{
  "train_examples": 101725,
  "loss": "mse",
  "encoder_positions": "learned",
  "norm_pix_loss": true,
  "init": "kaiming_normal",
  "shampoo_beta": 0.95,
  "steps": 16700,
  "epochs": 21.0,
  "lr_schedule": "step"
}
Rows from block 1 of the decoder of a small masked image model, named by matrix and row number. Rows with one number belong to one neuron. Each number is 128 + 24 x the weight over its row's rms, rounded and kept within 0 to 255. All counts start at 0.
After each neuron's rows are labels from the 100 images, of 14976, where the neuron reaches its highest value: "peak on" is the class under the peak. Only what is clearly more common there than usual is listed. The data: cartoon faces. In brackets: how many of the 100.
# fc1: MLP up (decoder.1.mlp.fc1.weight, 512x128), inputs 0-63
# fc2: MLP down (decoder.1.mlp.fc2.weight, 128x512, transposed), outputs 0-63

fc1.360 [146 130 142  95 137  87 144 158 124 125 102 128 107 130 112 122 169  84  88 108 130 103 155 107 133 142 155 162 121 120 126 138 127 112 135 156 100 169  99 140 143 107 103 165 111 132 163 133 111 102  94 130 115 162 153 134 108  98 142 134 145 134 147 118]
fc2.360 [116 100 113 132  89 105 142 130 141  74 152 138 133 144 139 114 121 139 130 107 151 130 129 147 102 126 117 115 139 131 113 130 145 138 139 138 153 131 110  91 117 144 130 100  95 103 121 122 128 127 127 138 206 108  84 140 125 147 140 103 124  99 110 126]
peak on: clothes (91)

fc1.209 [110 169 146 127 121 133 120  97 134 107 136 100 149 114 126 132 119 122 144  93 139 128 158 138 108 165 143 114 113 159 149 123 133 132  99 164  91 144 169 109 134 175 116 115 102 152 169 111 133 107 126 112 144 132 111 159  76 119 162 123 167 152 128 124]
fc2.209 [162  86 116 109 126 160 157 204 142 151 157 138 121 143 104 109 111 163 149 157 127 136 139 119 144  87 100 147 127 108 110 142  98 122 154  70 155  94  94 116 106  75 160 128 149 118  82 114 143 134 139 130 123 111 132 116 126 159 114 142  75 114 159 115]
peak on: hair (75)

fc1.367 [130 129 135  86 170 128 156 116 140 119 190 142 156 111 126 143 152 160  85 128 181 158 139 133 108  85  73 129 182 150 148 145 120 122  86 199 137 120 135 147 138 129 111 161 133 109 163 133 128  87 180 140 162 135 129  95 130 124 116 148 109  92 155 126]
fc2.367 [116 110 110 153  94 120 118 147  96 143  48 122 120 147 130 130 111  89 172 134 121 114  91  96 152 186 176 130  98 101 120  99 163 133 163  57 135 123 104 112  99 114 156  99 118 152 102 129 141 161  99 129  80 138 133 161 127 121 138 108 159 152 114 117]
peak on: skin (42)

fc1.67 [130 113  84 165 107  80 108 127 105 127 111 111 103 158 144 139 101 144 130 138 126 115 116 134 120 130  91  95  85 112 144 112 105 149  90 129 145 130 136 125 152 155 126 150 126 111 106 138 145 124 152 123 122 148  95 141 151  73 137 112 112 162 138 135]
fc2.67 [121 124 177 100 155 163 136 158 129 136 145 147 159 113 118 114 143 152 149 166 112  86 148 110 137 133 144 141 130 161 110 137 157 105 164 103 108  97 134 123  91 154 104 109 155 132 105  90 113 135  97  89 122 116 149 137 111 134  99 131 132 128 125 102]
peak on: skin (62)

fc1.490 [119 155 152 140 116 111 141 112 161 128 165 125 115 132  93 168  98 135  62  97 157 133  83 154 152 147 139 101 147 134  92 121 127 141 119 122 147  91 121 176  87 125 128  96 137 117 113 182 145 120 115 127 148 177 153 102 138 207 127 124 119 140 167 131]
fc2.490 [112 126 111 157 129 156  91 143 102 135  83 146 128 166 125 123 136 159 139 141 129 115 125 112 119 153 119 114 111 150 122 166 161 104 120 110 105 158 171  81 164 117 159 175 141 127 105 114  95 138 134  92 101  70 140 146 115  64 107 116 129 122  80 127]
peak on: skin (35); clothes (29)

fc1.110 [132  97 145 116 119 111 168 134 140 104 101 122 109 137 129 161 105 125 165 130 115 165 133  75 144 156 109 177 144 145 120  90 122 126 141 117 111 118 144 140 110 113 158 133 142 123 120 157 143  95 141 135 132  92  77 139 138 143 123 134 162 110 105 111]
fc2.110 [121 117 101 110 154 106 106 138 123 133 147  96 154 122 148  66 134 150 137  90 163  87 136 125 108 145 137 136 129 122  96 148 142 132 115 128 149 151 158  85 139 129 111 138 157  87 123 128  90 168 133 141 112 157 140 103 134 170 123  94 115 108 136 169]
peak on: hair (51)

fc1.61 [ 97 139 164 163 141 162 144 130 141 137  67 122 152 133 103 140 107 144 134 163 127 104 122 148 128  78  91 151  99  95 127 125 144 160 148 130 136 123 152 140 117 145 114 129 113 115  97 176 141 109 160 128 145 190 137 156 145 147 148 111 110 105 155 148]
fc2.61 [154 152 123 100 145 145 108  91 120 111 129 124 141 119 128 135 150 104 112 105 123 155 160 150 174 122 137 105  99 133 157 109 110 138 143 122 117 143 153 172 156 119 173 136 121 125 145 158 120 115 127 177 115 129  97 121 128 127 141 100 112 106 148 145]
peak on: hair (54)

fc1.10 [131 159 122 103 126 170 108 143 147 134 107 109 139 172 131 168 158 181 143 126 113 136 106 156 114 130 188 163 125 142 168 155 135 138  84 123 114 133 153 135 141 169 111 127 165 101 117 125 180 111 112 173 126 104  92 106  99 121 131 147 136 152 141 103]
fc2.10 [135 118 184 127 149 111 188 136 126 142 146 127 124  72 120  93 104  86 111 150 148 125 139 172 159 134  74 103 161 102 106 116 130 110 169 111 140 119  98  99 103  88 125 151  91 137 127 108 100 138 157  90 145 179 152 152 116 137 154 117 137  99 135 154]
peak on: skin (70); hair (27)

fc1.206 [114 125 104 154 160  74 150 152 138 157 124 168 116 134 131 105 134 176 109 178 136 112 123 110 145 129 121 128 127  69 133 144 133 114 154 141 127 107 141 133 149 159 145 107 116 117 128  86 136 100 142 168 146  93 170 112 138 143 130 113 139 159 165 135]
fc2.206 [146 110 149 118  93 162  90  70 110 106 114 111 124 138 116 151 132 154 134 127 129 137 180 142 123 126 102 113 146 172 109 112 110 161  96 110 129 137 123 124 118  88  84 121 116 152 102 123 148 174 113  89  79 148  97 131  98  99 138 123 129 103  62 143]
peak on: clothes (90)

fc1.23 [143 144 133 130 178 111  87 143 125 144 117 134 129 142 116 131  79 139 124 140 164 126 103  98 142 116 119 126 120 143 138 123 138  78 142  72 147 101 124 114 139 129 126 111 132  84 153 139  90 157 129 140  93  94 127 115 119 139 133 165 105 108 142 168]
fc2.23 [119 133 122 106 148 101 113 127 160 168 123 149 134 120 131 130 138 151 111 156 154 119 109 142  83 133 118 139 139 152 114  70 152 155 150 143 202 166 103 134 109 110 132 140 103 139 156 114  76 106 118 145 115 111 120 152 165 129 147 145  97  94 140 124]
peak on: hair (97)